A small self-supervised image encoder, trained from scratch: arch vit, activation gelu.
Rows from block 3 of a small self-supervised image encoder, named by matrix and row number. Rows with one number within an expert belong to one neuron, the router's apart. Each number is 200 + 30 x the weight over its row's rms, rounded and kept within 0 to 999. All counts start at 0.
Before each expert's rows are labels from the 100 images, of 14848, where the router gives the expert most weight on average: "top examples" is what is common among them; "patch colour" is the nearest of a few named colours to the mean colour under the peak. Only what is clearly more common there than usual is listed. The data: pixel-art sprites of 400 made-up characters on tiled backdrops. In brackets: how many of the 100, against the usual share in percent.
# router: router (model.blocks.3.mlp.router.weight, 16x192, trained with AdamW), inputs 96-191
# up: expert up (model.blocks.3.mlp.up, 16x48x192), inputs 96-191
# down: expert down (model.blocks.3.mlp.down, 16x192x48, transposed), outputs 96-191

# expert 13
top examples: grey (29 vs 8.3)
patch colour: black (59 vs 19.2)
router.13,177,164,157,185,223,171,208,209,165,183,238,161,170,225,222,259,174,167,200,243,242,195,213,165,208,151,198,227,264,202,195,141,168,196,148,219,165,248,268,138,252,240,233,175,171,158,189,178,203,228,166,208,151,199,234,185,213,155,204,181,188,190,225,200,224,189,218,238,180,235,197,176,177,179,251,222,215,158,196,207,235,219,220,208,202,173,155,208,214,201,186,191,185,193,226,174
up.3,232,204,233,228,167,217,208,195,220,207,148,222,219,215,264,147,201,189,191,264,148,187,228,170,213,200,177,188,176,206,180,163,180,189,185,172,166,247,202,221,188,281,174,229,229,204,195,170,237,157,186,196,215,193,218,160,181,162,206,194,157,194,173,215,200,217,177,241,205,226,177,191,219,185,190,181,196,219,189,191,178,213,219,195,144,218,206,152,189,215,207,236,207,213,219,198
down.3,201,187,248,157,129,213,201,238,181,195,237,174,240,196,216,208,202,215,227,265,138,200,176,252,157,204,144,183,154,222,210,225,170,199,234,229,194,219,269,185,197,186,153,198,225,196,202,199,218,168,269,170,168,178,252,230,214,208,228,222,249,218,142,166,195,227,196,167,210,216,201,167,248,224,168,174,175,171,203,193,195,217,186,240,199,233,206,208,180,200,200,185,185,156,181,242
up.4,154,234,171,181,160,171,163,189,177,212,189,200,169,200,195,265,215,215,222,218,193,251,160,234,243,140,229,218,192,185,164,166,185,181,210,245,224,208,185,146,256,200,225,220,203,171,168,192,175,210,146,217,191,225,195,220,189,143,270,161,250,203,164,252,205,212,229,224,172,211,220,206,149,186,180,195,196,196,213,208,177,197,196,240,239,233,273,263,185,193,204,190,171,192,199,167
down.4,255,174,175,259,194,176,227,201,269,152,202,200,217,191,173,199,172,167,181,182,202,128,152,178,190,234,200,168,201,204,258,189,258,227,194,206,205,184,211,142,229,194,201,168,137,213,212,209,203,101,228,138,170,209,202,177,155,187,226,213,190,183,208,212,187,242,195,148,188,185,202,210,216,189,144,212,231,175,197,199,184,200,192,210,209,191,208,174,204,219,199,227,221,185,219,165
up.5,218,164,175,173,151,178,193,217,164,195,218,201,202,237,222,232,220,205,212,252,203,221,227,170,192,228,198,202,204,191,191,242,215,280,170,234,179,204,215,202,203,192,230,222,237,171,176,170,211,213,207,235,147,232,212,223,249,202,186,187,219,163,168,243,202,174,206,208,190,215,221,215,210,226,235,203,204,221,218,244,217,201,125,159,248,144,240,186,177,215,193,137,189,198,180,153
down.5,215,237,230,204,201,240,277,136,195,191,232,218,182,208,199,218,212,187,187,208,204,219,169,153,202,199,216,176,161,146,223,222,200,168,197,182,239,192,194,165,195,213,198,193,218,180,216,215,178,229,200,183,183,213,178,124,175,163,187,249,215,239,194,210,211,237,184,206,203,251,227,197,160,196,176,206,186,214,213,212,151,236,231,221,204,190,175,223,218,216,229,240,210,183,227,211
up.6,186,159,247,196,235,194,205,185,196,198,190,204,246,238,192,271,176,284,192,204,152,212,144,234,157,206,235,262,177,175,202,208,233,203,185,218,277,174,199,167,210,182,227,165,184,171,237,207,149,185,259,172,205,268,162,198,227,207,199,232,223,181,180,196,183,185,213,228,228,192,186,260,217,209,177,194,153,182,263,114,228,148,142,169,215,210,160,151,199,185,165,225,222,169,198,238
down.6,231,238,160,167,197,209,244,239,232,190,177,216,224,182,225,247,203,176,168,165,179,195,229,254,201,128,213,186,179,190,176,231,194,254,203,204,174,201,183,176,234,208,229,216,170,223,182,224,171,161,227,181,158,204,193,223,232,161,177,197,250,193,203,201,142,221,177,197,190,227,228,184,215,224,237,182,165,150,198,162,184,186,192,155,174,228,190,245,175,176,191,158,190,221,246,252
up.7,229,220,163,159,213,224,184,258,184,222,246,178,206,240,194,208,213,198,160,218,212,186,210,178,191,192,153,215,263,250,226,239,233,216,225,205,201,212,229,197,226,187,222,185,167,150,200,158,215,207,123,232,192,186,236,166,176,167,174,207,201,226,239,185,241,245,195,208,218,220,241,240,205,179,183,160,253,157,174,201,182,191,193,198,179,194,205,243,236,278,181,235,212,233,168,190
down.7,142,215,187,186,228,169,215,199,231,220,174,229,240,177,144,218,201,156,215,190,180,206,227,246,218,190,241,168,178,198,197,218,205,224,176,166,197,177,196,252,245,212,192,233,205,267,226,222,168,180,199,216,158,222,188,160,248,246,228,206,197,224,193,219,184,185,155,198,196,196,165,216,236,234,198,233,192,193,159,190,222,217,196,192,174,210,210,172,169,164,267,208,220,165,181,180
up.8,179,211,156,185,239,166,241,243,170,169,215,206,174,224,194,166,203,244,175,207,224,169,189,168,151,184,212,141,215,186,237,192,191,241,218,241,189,175,216,180,197,233,183,233,160,205,223,185,224,189,158,198,173,167,231,200,173,193,183,200,158,172,224,155,153,235,182,269,220,198,186,174,159,223,173,159,278,197,218,179,197,219,169,136,195,216,203,240,147,208,172,205,267,194,250,136
down.8,230,152,203,257,225,190,190,214,156,174,205,234,215,211,164,197,182,150,260,257,211,200,152,239,226,212,176,253,213,198,132,180,196,181,192,266,183,196,227,209,197,213,203,193,223,233,171,252,194,176,244,215,212,194,178,231,250,195,167,164,199,192,222,215,194,174,185,176,223,248,203,254,213,208,220,235,185,196,264,147,216,219,241,177,155,193,206,234,193,187,235,218,200,218,159,228
up.9,162,186,165,180,190,212,248,274,176,192,206,144,232,260,239,210,215,233,198,224,190,218,169,196,229,129,216,193,266,177,239,176,206,244,200,194,236,197,216,205,221,169,154,197,154,250,205,192,183,223,117,211,178,207,180,165,204,225,180,162,242,212,215,198,215,192,217,229,225,193,153,165,278,164,216,202,194,202,183,173,236,200,176,159,159,190,222,162,190,186,221,172,190,214,192,172
down.9,216,180,195,254,204,165,221,177,235,192,219,181,224,192,204,225,176,269,162,169,199,220,213,192,142,269,210,196,169,192,198,198,202,185,245,226,202,189,185,199,136,247,210,226,242,199,187,208,280,203,204,199,152,195,234,220,238,199,215,202,213,199,251,218,201,237,174,188,151,221,245,228,140,195,152,239,190,232,178,205,202,193,233,213,231,160,132,223,243,145,172,214,174,215,226,210
up.10,172,201,260,178,145,172,229,196,202,180,181,194,199,231,193,220,115,193,218,199,180,188,194,165,217,197,137,208,196,192,162,229,195,174,236,258,226,125,228,202,157,199,173,181,242,215,184,263,247,231,222,203,261,238,190,207,197,237,217,168,229,179,222,240,236,197,242,154,176,250,205,203,216,209,200,195,182,187,206,194,226,224,220,186,192,214,208,182,254,225,218,235,160,225,156,211
down.10,194,181,222,176,269,253,148,183,212,189,174,161,190,204,160,199,240,238,233,180,225,171,215,219,179,214,212,206,220,221,145,188,242,264,184,205,232,218,157,175,195,166,219,175,229,243,210,157,211,148,200,225,263,239,176,212,134,211,236,208,215,205,174,214,158,159,191,175,217,173,189,229,215,165,200,177,231,223,174,206,129,200,193,215,232,184,222,264,195,167,178,176,251,208,211,203

# expert 8
top examples: pink (31 vs 8.7); grey (30 vs 8.3)
patch colour: black (48 vs 19.2); green (44 vs 3.8)
router.8,175,138,208,212,226,168,237,235,173,144,225,186,210,179,183,211,214,173,162,226,230,167,170,186,176,207,246,220,215,182,256,192,181,233,190,206,196,161,259,143,216,255,194,182,173,150,162,236,232,159,196,209,199,215,258,199,171,228,141,195,180,164,222,206,197,170,158,222,227,197,202,190,234,187,161,218,248,169,274,167,227,239,148,164,175,194,174,194,186,226,193,185,198,232,230,213
up.3,200,182,205,211,185,172,182,151,221,237,229,226,151,160,132,215,272,182,176,193,268,215,212,165,220,208,171,208,232,203,223,207,167,176,156,190,189,198,179,207,226,204,272,207,168,218,227,250,197,201,191,188,265,191,187,192,199,169,227,181,141,215,208,186,234,186,217,238,242,193,166,243,167,216,197,193,205,245,172,191,263,182,204,217,150,182,214,206,170,198,217,219,232,231,184,172
down.3,197,278,163,182,164,246,222,220,210,221,220,220,213,234,222,176,198,204,175,199,195,178,241,198,234,182,192,187,219,209,169,185,246,269,222,266,142,153,169,183,172,207,208,200,215,188,201,167,214,169,169,190,185,223,222,244,149,221,215,173,166,166,198,259,218,224,245,213,190,226,220,218,241,222,222,146,250,179,252,194,248,199,175,172,218,203,181,219,208,176,163,239,164,154,195,210
up.4,180,221,203,201,207,221,154,256,221,249,217,199,241,195,219,189,157,194,239,235,163,182,224,184,208,181,227,172,178,230,206,193,197,172,237,112,195,179,219,220,232,196,217,243,221,221,166,166,179,220,153,189,171,181,144,154,214,187,218,220,214,154,218,223,204,239,205,124,149,223,228,162,202,176,221,164,207,201,175,197,244,227,231,186,210,214,217,255,155,214,204,207,198,164,221,180
down.4,249,222,213,190,226,223,146,192,200,216,185,233,219,233,251,152,200,231,210,158,177,249,249,233,193,197,221,204,202,201,244,157,209,136,237,227,234,215,180,158,187,219,183,156,189,202,165,153,219,142,166,202,215,189,168,209,176,197,235,147,202,209,114,209,217,183,178,208,233,231,149,190,208,162,159,193,214,179,202,196,219,235,197,256,177,231,200,221,171,204,166,192,167,234,198,237
up.5,248,261,236,161,157,181,202,175,203,186,178,188,218,210,209,192,219,253,198,263,172,209,227,209,226,194,234,226,236,215,158,203,148,201,174,190,147,245,167,210,223,166,208,221,189,219,206,176,212,273,223,200,173,205,194,181,193,174,227,270,203,221,209,217,227,213,202,211,227,157,235,177,180,195,214,236,205,185,142,233,245,147,212,281,157,187,155,169,207,209,249,220,201,257,190,149
down.5,143,203,159,190,217,206,219,222,183,177,223,209,178,263,201,173,211,223,185,190,152,164,227,159,214,190,204,154,219,190,167,198,220,243,164,210,159,208,264,214,217,180,205,217,207,203,260,148,233,236,151,232,199,177,165,140,172,223,214,169,190,224,244,204,200,176,237,245,235,194,216,204,201,230,220,180,237,191,171,215,200,209,214,231,217,223,271,199,175,212,203,172,214,167,168,167
up.6,121,195,248,167,176,215,212,236,199,195,179,244,175,228,201,189,145,179,205,192,200,221,227,160,185,192,201,203,217,212,199,227,205,193,163,192,232,154,210,175,219,163,251,179,160,160,205,227,199,188,206,189,221,248,252,200,177,221,180,187,186,188,192,177,264,210,224,153,242,193,184,204,236,194,272,190,206,206,193,223,171,185,185,209,200,177,248,171,189,153,183,170,205,209,220,171
down.6,257,162,204,177,213,209,217,209,176,203,201,189,142,173,208,232,149,225,189,241,226,100,222,230,209,141,221,263,209,163,196,246,211,198,203,202,184,218,174,224,123,209,173,129,217,196,159,212,231,148,213,165,211,180,192,185,251,256,220,163,218,168,202,257,199,187,227,217,177,181,181,190,194,189,150,211,192,239,231,162,225,198,175,220,204,200,211,186,203,170,199,218,206,179,224,204
up.7,236,192,201,181,185,165,178,161,147,271,175,151,213,230,233,188,178,182,169,188,147,217,225,164,183,173,191,228,217,210,231,202,196,191,204,192,237,206,193,176,243,140,252,233,246,189,217,191,236,235,233,172,171,255,155,182,243,186,253,167,202,231,212,242,210,229,240,209,192,195,181,229,210,188,215,201,146,178,178,181,206,236,224,214,219,143,178,260,251,219,149,211,151,223,176,205
down.7,181,216,166,197,199,210,184,219,209,215,241,167,164,199,187,200,209,204,233,216,136,175,169,173,244,183,182,189,234,200,180,155,138,237,195,200,202,233,200,226,192,230,179,223,177,191,192,196,220,217,147,141,207,200,214,192,200,210,199,285,241,192,184,167,209,172,203,227,165,187,217,185,203,228,232,154,222,195,201,183,188,213,189,148,212,203,196,209,173,215,229,197,198,183,192,200
up.8,245,203,185,196,185,225,226,222,242,186,213,201,258,228,223,204,196,211,178,226,157,243,187,235,172,201,220,212,192,241,193,210,197,172,151,199,195,212,248,171,151,232,130,230,236,189,197,189,158,141,214,183,251,204,220,168,219,177,218,169,177,178,175,209,182,168,133,193,239,212,213,241,228,190,175,206,253,212,187,173,174,135,248,197,214,163,195,172,172,238,247,272,173,200,134,238
down.8,168,221,217,186,136,200,279,239,179,210,186,176,201,266,189,209,207,173,218,201,298,184,159,208,218,182,187,226,190,219,192,163,151,218,225,229,124,130,189,201,243,205,189,191,253,173,241,180,240,207,224,183,212,240,192,206,219,230,200,170,216,232,175,164,174,198,197,225,199,215,193,192,233,255,232,230,177,180,200,230,242,213,221,201,228,209,228,208,219,156,200,166,221,165,172,228
up.9,192,266,221,203,153,215,151,187,207,226,156,198,136,166,184,224,193,181,158,179,234,213,212,199,200,183,202,176,174,263,164,197,175,157,203,187,191,219,177,249,229,250,226,251,165,166,195,211,288,263,180,166,221,194,156,181,208,218,157,214,120,237,168,215,154,216,148,206,139,210,218,202,189,202,207,164,245,190,206,257,204,231,197,220,197,220,215,205,202,234,219,210,211,262,221,184
down.9,240,195,183,227,188,162,188,200,212,233,206,212,205,245,198,255,194,186,200,240,162,189,233,260,228,162,196,186,218,205,169,238,240,178,222,167,164,151,227,178,206,134,227,126,220,246,185,173,156,208,200,245,214,190,193,239,236,187,154,224,223,237,182,215,202,231,197,239,229,158,211,184,187,183,207,255,192,197,200,166,225,211,176,145,209,220,138,226,151,192,256,175,153,180,195,182
up.10,177,184,186,202,109,161,219,189,165,184,244,250,216,175,184,144,155,192,269,175,182,227,217,188,201,146,212,206,179,212,237,222,204,245,197,228,201,193,156,156,198,189,195,185,141,192,210,200,201,173,278,169,201,186,173,208,181,234,191,195,188,160,157,202,243,153,155,185,204,196,187,218,273,176,191,251,194,179,185,237,150,159,187,242,173,254,200,221,209,156,227,254,203,217,185,151
down.10,190,110,136,166,206,190,241,214,196,271,249,170,189,158,232,239,198,225,206,270,271,196,169,195,201,192,240,187,215,212,171,202,138,238,148,199,220,204,210,192,179,190,213,226,220,230,195,200,200,210,212,214,169,203,169,170,241,148,166,232,222,201,213,234,234,166,210,248,230,167,146,169,226,214,249,177,199,229,233,182,238,231,170,199,246,210,236,176,197,212,175,133,198,183,226,194

# expert 9
top examples: black (40 vs 8.5)
patch colour: grey (95 vs 26.8)
router.9,168,237,171,232,193,185,171,233,212,207,172,205,235,213,207,166,220,177,210,195,177,238,175,178,208,187,177,240,178,201,210,209,240,185,241,150,167,155,190,205,203,203,232,167,226,197,268,210,203,238,182,182,209,195,198,151,212,225,159,205,255,245,215,247,193,225,179,235,260,187,196,155,262,165,233,239,158,214,160,211,168,168,224,204,172,230,243,252,150,230,241,233,241,180,128,174
up.3,245,133,184,206,217,243,226,198,168,210,227,206,184,201,238,196,226,209,235,220,190,212,217,162,199,210,201,204,182,228,207,217,266,193,181,171,217,244,232,146,246,221,218,259,215,174,149,174,142,214,163,205,210,179,169,172,202,153,156,230,173,200,214,243,187,204,258,183,203,170,218,202,130,248,207,196,221,163,197,168,216,163,219,187,183,181,219,202,199,219,117,168,225,188,131,221
down.3,176,216,216,242,235,187,155,219,180,226,164,212,172,192,158,198,170,200,223,237,180,192,164,185,234,180,191,190,163,213,207,189,226,170,265,171,207,205,256,186,180,252,139,178,203,182,178,249,164,201,231,204,153,182,225,170,160,187,157,183,123,226,162,216,205,231,218,182,138,202,190,131,177,171,201,170,273,156,163,145,168,173,178,192,194,153,174,207,214,204,194,218,204,226,198,216
up.4,232,174,228,182,173,192,212,232,225,174,174,200,217,211,221,180,213,192,198,209,161,229,178,151,202,239,228,135,173,230,274,157,195,204,184,184,222,231,252,217,248,218,173,249,246,254,162,162,200,200,217,195,233,271,209,147,159,219,261,193,148,141,190,143,187,190,215,194,205,155,214,194,177,205,213,212,221,245,226,222,181,174,218,188,230,163,176,224,177,177,150,178,193,205,204,173
down.4,210,195,178,153,229,161,231,200,189,235,221,189,177,145,206,157,200,151,236,190,175,236,208,189,237,209,184,229,230,288,208,177,198,193,228,182,139,216,180,148,210,199,193,165,202,194,214,178,222,177,214,179,150,207,239,167,231,200,172,201,162,210,174,213,193,158,204,193,250,186,213,134,203,162,162,205,166,191,194,185,180,238,169,195,210,203,278,193,188,242,189,241,218,198,235,201
up.5,198,191,198,210,171,211,196,187,248,226,275,157,156,196,133,166,164,207,160,178,188,234,176,205,166,196,213,163,160,192,185,224,199,230,221,189,240,217,247,190,204,173,193,170,225,256,221,150,243,194,182,208,181,215,208,159,132,159,143,172,203,124,201,147,173,153,238,220,225,183,203,133,198,246,160,195,242,228,138,251,219,213,209,211,247,200,224,227,163,195,213,166,190,201,210,190
down.5,202,216,232,229,200,186,178,200,207,212,181,185,193,208,154,180,185,214,222,218,275,223,165,158,171,167,198,234,220,232,194,224,221,240,182,188,191,197,261,155,200,182,217,198,249,242,213,269,172,222,179,128,160,227,226,213,144,240,191,249,241,226,196,181,259,200,200,230,225,217,208,177,207,204,191,192,236,247,162,208,144,178,203,189,226,176,267,114,187,173,264,210,219,196,202,172
up.6,172,211,163,205,198,202,192,185,169,181,269,200,187,228,174,209,209,185,206,187,181,239,181,222,178,219,173,123,211,245,201,207,221,227,195,250,220,232,225,198,166,155,155,210,250,180,189,210,148,152,221,216,193,171,146,208,169,187,217,214,237,221,251,146,164,253,202,207,192,192,271,195,173,209,158,189,185,197,182,237,183,179,181,239,202,213,227,199,185,204,221,202,199,204,261,193
down.6,206,220,245,226,226,243,245,203,157,166,129,221,185,151,211,186,219,231,234,176,205,191,196,228,191,226,217,223,187,187,147,210,200,242,136,193,183,197,214,220,179,153,196,192,210,208,221,217,188,218,187,245,186,210,200,191,183,212,182,190,169,187,232,180,181,267,215,165,185,188,223,202,238,189,180,204,175,205,166,193,209,264,144,228,211,162,209,186,183,205,238,207,188,183,247,171
up.7,217,219,120,199,221,167,226,177,197,177,138,176,253,162,206,198,178,194,215,241,180,246,183,178,209,226,185,244,236,223,225,232,194,167,172,181,179,258,198,154,196,173,183,267,211,194,202,198,207,231,207,215,189,218,205,160,187,201,265,156,174,239,229,156,176,254,245,245,164,273,178,210,179,186,148,187,198,228,209,241,198,256,212,197,183,199,190,218,148,203,178,145,188,168,258,172
down.7,172,144,209,143,195,225,213,230,187,213,150,167,178,242,219,179,110,195,173,179,216,130,212,231,237,160,179,198,205,167,197,159,210,223,262,136,177,182,225,182,223,181,224,220,224,182,150,181,232,211,232,147,227,245,173,215,227,197,225,230,237,193,194,199,193,160,221,162,205,189,242,206,186,137,190,223,235,191,239,160,219,188,227,175,188,192,178,211,177,282,205,236,176,186,158,190
up.8,187,150,196,172,226,202,258,187,176,219,195,154,201,165,224,241,209,160,214,186,137,144,190,246,158,206,224,180,186,187,215,209,182,216,187,209,125,253,180,174,134,232,198,168,204,208,188,170,207,207,233,143,200,183,262,201,212,201,199,199,162,137,219,150,180,171,188,261,203,240,199,233,235,259,192,173,207,225,248,180,206,208,195,207,163,175,194,175,215,210,162,248,214,165,225,222
down.8,242,130,171,197,189,205,165,183,140,206,192,281,182,217,225,182,124,184,297,218,217,184,208,154,177,231,174,189,179,174,207,204,212,167,204,183,220,184,207,190,174,177,199,242,219,169,170,205,162,161,189,234,211,185,186,222,177,170,193,215,183,177,218,178,216,236,228,235,245,181,200,226,172,173,147,208,212,214,205,143,180,215,202,231,227,147,179,212,225,173,164,129,203,181,227,201
up.9,252,227,254,251,205,184,177,236,191,188,209,177,204,259,215,200,227,245,182,233,200,197,251,201,223,153,251,208,209,207,208,223,164,177,206,235,179,239,211,180,149,210,199,213,188,192,153,141,246,230,220,134,214,183,240,204,178,215,223,207,196,205,199,218,153,188,195,271,200,163,203,206,172,116,231,177,189,213,191,218,206,185,169,206,208,135,171,169,204,186,236,229,240,201,224,201
down.9,212,148,248,147,200,220,194,186,207,207,192,184,140,194,164,248,216,209,199,170,171,192,231,187,211,226,192,250,199,235,215,160,181,202,181,194,252,202,200,212,219,180,209,208,231,236,227,244,185,177,239,271,188,238,214,254,178,233,248,197,201,223,120,222,203,207,195,175,198,207,141,175,211,178,152,183,212,202,231,219,155,192,239,216,186,241,234,171,168,195,182,174,169,199,151,208
up.10,206,235,231,198,158,191,180,165,257,219,189,141,175,266,216,222,217,175,189,158,247,240,226,176,254,211,197,158,159,239,198,220,150,216,192,165,209,208,223,225,211,208,238,246,190,179,206,199,224,174,260,272,212,101,189,166,169,208,230,198,237,200,178,169,215,223,196,159,221,172,228,186,225,203,171,148,177,253,218,233,198,196,215,231,202,240,173,147,227,178,192,145,213,164,195,244
down.10,219,153,140,219,210,208,180,262,213,170,204,211,231,202,200,168,193,159,191,237,189,182,179,179,161,162,182,147,206,189,177,166,161,199,220,172,156,201,169,187,194,228,168,129,256,211,231,198,152,208,212,249,172,172,177,194,224,215,206,216,170,259,243,208,167,250,214,244,192,192,198,231,197,164,171,207,164,246,192,185,167,174,217,204,178,218,231,227,153,225,176,198,239,205,242,226

# expert 3
top examples: grey (34 vs 8.3); teal (27 vs 8.4)
patch colour: brown (65 vs 22.2)
router.3,175,234,232,233,205,198,199,160,210,233,214,171,200,168,229,212,205,193,196,193,204,263,258,172,255,226,208,209,145,198,188,213,184,194,158,177,175,215,159,213,204,186,251,204,183,180,206,190,209,200,200,183,203,209,148,169,217,195,250,249,205,200,220,235,198,169,218,184,163,168,209,168,176,203,218,218,162,185,164,227,219,176,213,256,243,175,252,168,230,171,221,172,179,205,199,209
up.0,226,222,179,195,222,192,246,137,170,187,206,186,203,214,237,203,193,244,235,174,178,243,207,221,163,216,226,154,208,190,161,173,165,210,244,206,173,192,152,135,182,135,199,209,149,216,236,222,225,275,209,227,192,197,180,164,200,112,247,214,212,197,186,243,193,129,213,236,183,189,172,188,221,194,184,227,183,261,232,172,235,226,162,219,249,177,210,183,229,194,215,195,192,199,241,175
down.0,243,187,239,210,204,146,253,233,208,210,217,185,233,202,192,221,212,219,180,184,213,223,235,174,191,173,189,196,226,183,218,175,226,167,178,222,179,214,251,234,120,203,231,221,195,204,186,242,228,137,183,167,159,188,194,185,193,241,176,202,194,236,204,184,202,182,195,168,176,208,246,211,208,209,273,194,215,162,160,249,229,169,219,162,171,259,189,172,197,136,166,237,193,197,182,242
up.1,198,132,235,166,197,208,260,260,196,220,269,187,190,235,212,185,214,217,181,264,247,172,181,167,169,148,241,162,195,178,171,209,214,235,179,210,217,201,260,233,162,203,222,200,171,247,212,211,190,149,171,199,216,261,217,165,153,200,175,196,229,195,247,148,187,191,198,186,212,176,249,209,213,176,207,176,223,204,246,187,136,210,256,154,140,196,167,158,168,213,219,187,195,248,221,182
down.1,208,226,189,173,226,203,173,171,176,203,182,246,225,211,185,212,201,226,257,206,156,227,205,213,268,248,187,227,183,222,237,168,202,176,261,203,165,229,231,211,167,246,171,199,232,124,223,246,234,200,194,192,184,191,253,221,236,186,238,253,210,214,204,268,161,191,228,153,208,198,149,245,266,238,246,228,203,201,188,162,217,189,154,213,189,191,222,229,202,181,195,221,183,175,255,220
up.2,215,172,191,226,194,153,171,206,214,188,247,237,233,185,246,165,191,207,219,234,205,218,207,194,197,209,196,226,203,194,165,221,234,208,218,187,224,255,208,216,194,158,114,175,189,163,194,241,227,175,209,169,218,183,173,230,180,187,176,181,222,190,269,187,226,160,203,127,164,164,186,186,219,195,110,203,175,205,227,194,160,242,223,244,209,207,236,173,188,232,243,193,184,224,221,199
down.2,143,185,194,232,184,227,219,230,210,203,219,158,205,208,217,208,243,177,197,171,227,208,177,242,222,177,194,174,159,229,183,243,175,157,166,228,194,190,223,197,252,249,237,180,200,214,229,214,196,173,209,205,168,207,170,198,199,206,209,197,214,226,221,174,246,170,270,251,234,250,226,176,190,257,209,266,237,252,221,191,209,189,211,177,190,184,215,188,181,158,224,271,139,172,180,151
up.3,226,177,166,162,243,171,210,186,174,212,227,172,210,256,257,178,214,174,257,213,201,168,155,173,182,162,193,161,245,204,186,187,205,199,190,230,222,215,213,209,162,160,166,134,198,173,226,175,227,229,179,205,190,191,189,203,164,170,165,181,144,204,261,206,244,207,237,258,198,213,206,227,225,158,160,199,206,175,214,164,178,211,207,143,132,200,184,185,174,235,184,212,236,209,241,161
down.3,218,216,204,206,221,219,166,268,204,210,180,190,155,238,171,203,203,210,157,177,185,241,247,219,245,150,193,234,235,203,178,242,196,178,166,212,148,235,200,186,252,192,190,166,201,207,168,198,101,145,210,182,214,182,200,186,177,257,250,242,264,196,214,214,221,189,189,182,214,229,201,169,223,242,270,172,195,207,190,239,203,194,197,244,233,223,176,253,201,138,218,166,196,190,196,171
up.4,185,212,161,227,191,169,147,111,209,157,229,187,227,179,138,198,238,187,201,200,281,247,206,230,191,203,181,158,216,220,242,169,175,195,209,209,263,240,218,216,194,170,202,174,260,177,224,177,183,185,194,228,185,166,203,216,192,167,163,182,186,272,211,155,174,221,192,226,213,153,200,204,188,197,161,168,225,229,192,229,170,180,196,181,225,182,205,254,218,179,227,162,205,221,215,180
down.4,200,212,228,199,148,207,177,224,230,178,187,200,208,230,192,142,170,174,125,160,244,173,226,211,184,186,197,188,194,178,118,234,191,200,245,213,150,237,211,182,199,190,205,228,241,245,179,179,180,195,206,213,227,219,223,240,123,231,227,187,208,233,169,183,199,197,206,182,202,164,179,234,165,254,215,219,190,230,185,230,212,186,180,179,267,179,239,186,190,219,212,191,192,196,208,191
up.5,176,202,194,234,214,180,207,240,154,202,231,170,178,185,232,211,151,185,198,245,183,191,242,179,233,165,176,203,249,226,194,180,203,222,246,181,189,248,177,140,224,172,202,288,253,206,187,152,179,227,187,182,165,203,207,229,243,195,227,162,154,213,206,171,154,195,202,182,185,165,216,210,188,172,169,182,205,203,182,219,213,164,235,176,173,165,154,196,151,227,207,207,184,181,235,193
down.5,188,182,176,160,223,204,231,188,190,163,146,149,253,207,237,181,214,197,213,207,214,184,159,197,207,170,202,204,252,199,189,214,175,234,196,153,152,213,204,164,243,204,203,167,156,201,205,135,182,222,199,273,220,150,166,148,224,246,211,184,228,227,218,158,196,217,224,262,189,212,193,217,182,223,220,172,182,215,294,250,258,248,207,144,178,231,217,170,183,224,187,186,190,172,176,181
up.6,255,227,192,190,187,205,174,198,210,236,236,206,187,178,181,185,210,192,220,202,241,258,236,161,159,222,231,223,204,253,194,243,158,248,205,218,242,175,146,189,234,147,200,218,113,223,220,213,171,267,187,167,222,216,157,219,166,184,211,262,201,164,223,170,149,198,165,189,209,169,203,213,206,215,235,235,214,244,175,225,199,159,214,251,159,173,187,204,222,162,172,233,182,153,186,167
down.6,239,167,230,216,173,160,183,204,186,176,170,156,235,200,188,214,238,242,179,242,205,148,143,273,205,213,225,178,228,150,226,153,188,188,189,232,181,181,173,233,147,276,231,258,185,171,177,190,246,264,203,149,186,172,202,216,184,205,256,217,229,239,208,202,157,197,190,226,226,234,208,226,176,183,204,196,146,221,228,161,243,274,163,153,244,210,187,237,209,109,204,217,216,229,180,269
up.7,164,262,249,226,221,212,198,218,168,220,172,144,153,225,234,177,226,205,244,156,200,210,192,162,218,184,165,228,217,162,207,152,203,172,152,226,235,230,161,193,197,216,194,217,186,204,167,207,191,197,202,176,190,215,154,203,137,188,240,253,233,204,147,177,225,228,266,193,179,202,223,178,186,162,187,124,187,191,154,198,162,185,238,210,159,227,141,197,203,178,248,190,212,191,183,235
down.7,222,134,148,197,195,155,176,159,214,204,168,225,245,184,218,227,169,217,194,240,184,206,191,222,229,213,248,204,151,186,172,210,239,187,187,166,170,203,187,179,191,162,206,175,134,234,200,260,213,185,161,198,175,201,242,239,261,185,174,222,186,240,257,245,202,207,211,181,193,190,238,196,208,175,145,232,189,214,230,118,210,208,207,184,203,166,189,184,258,121,190,270,156,218,202,145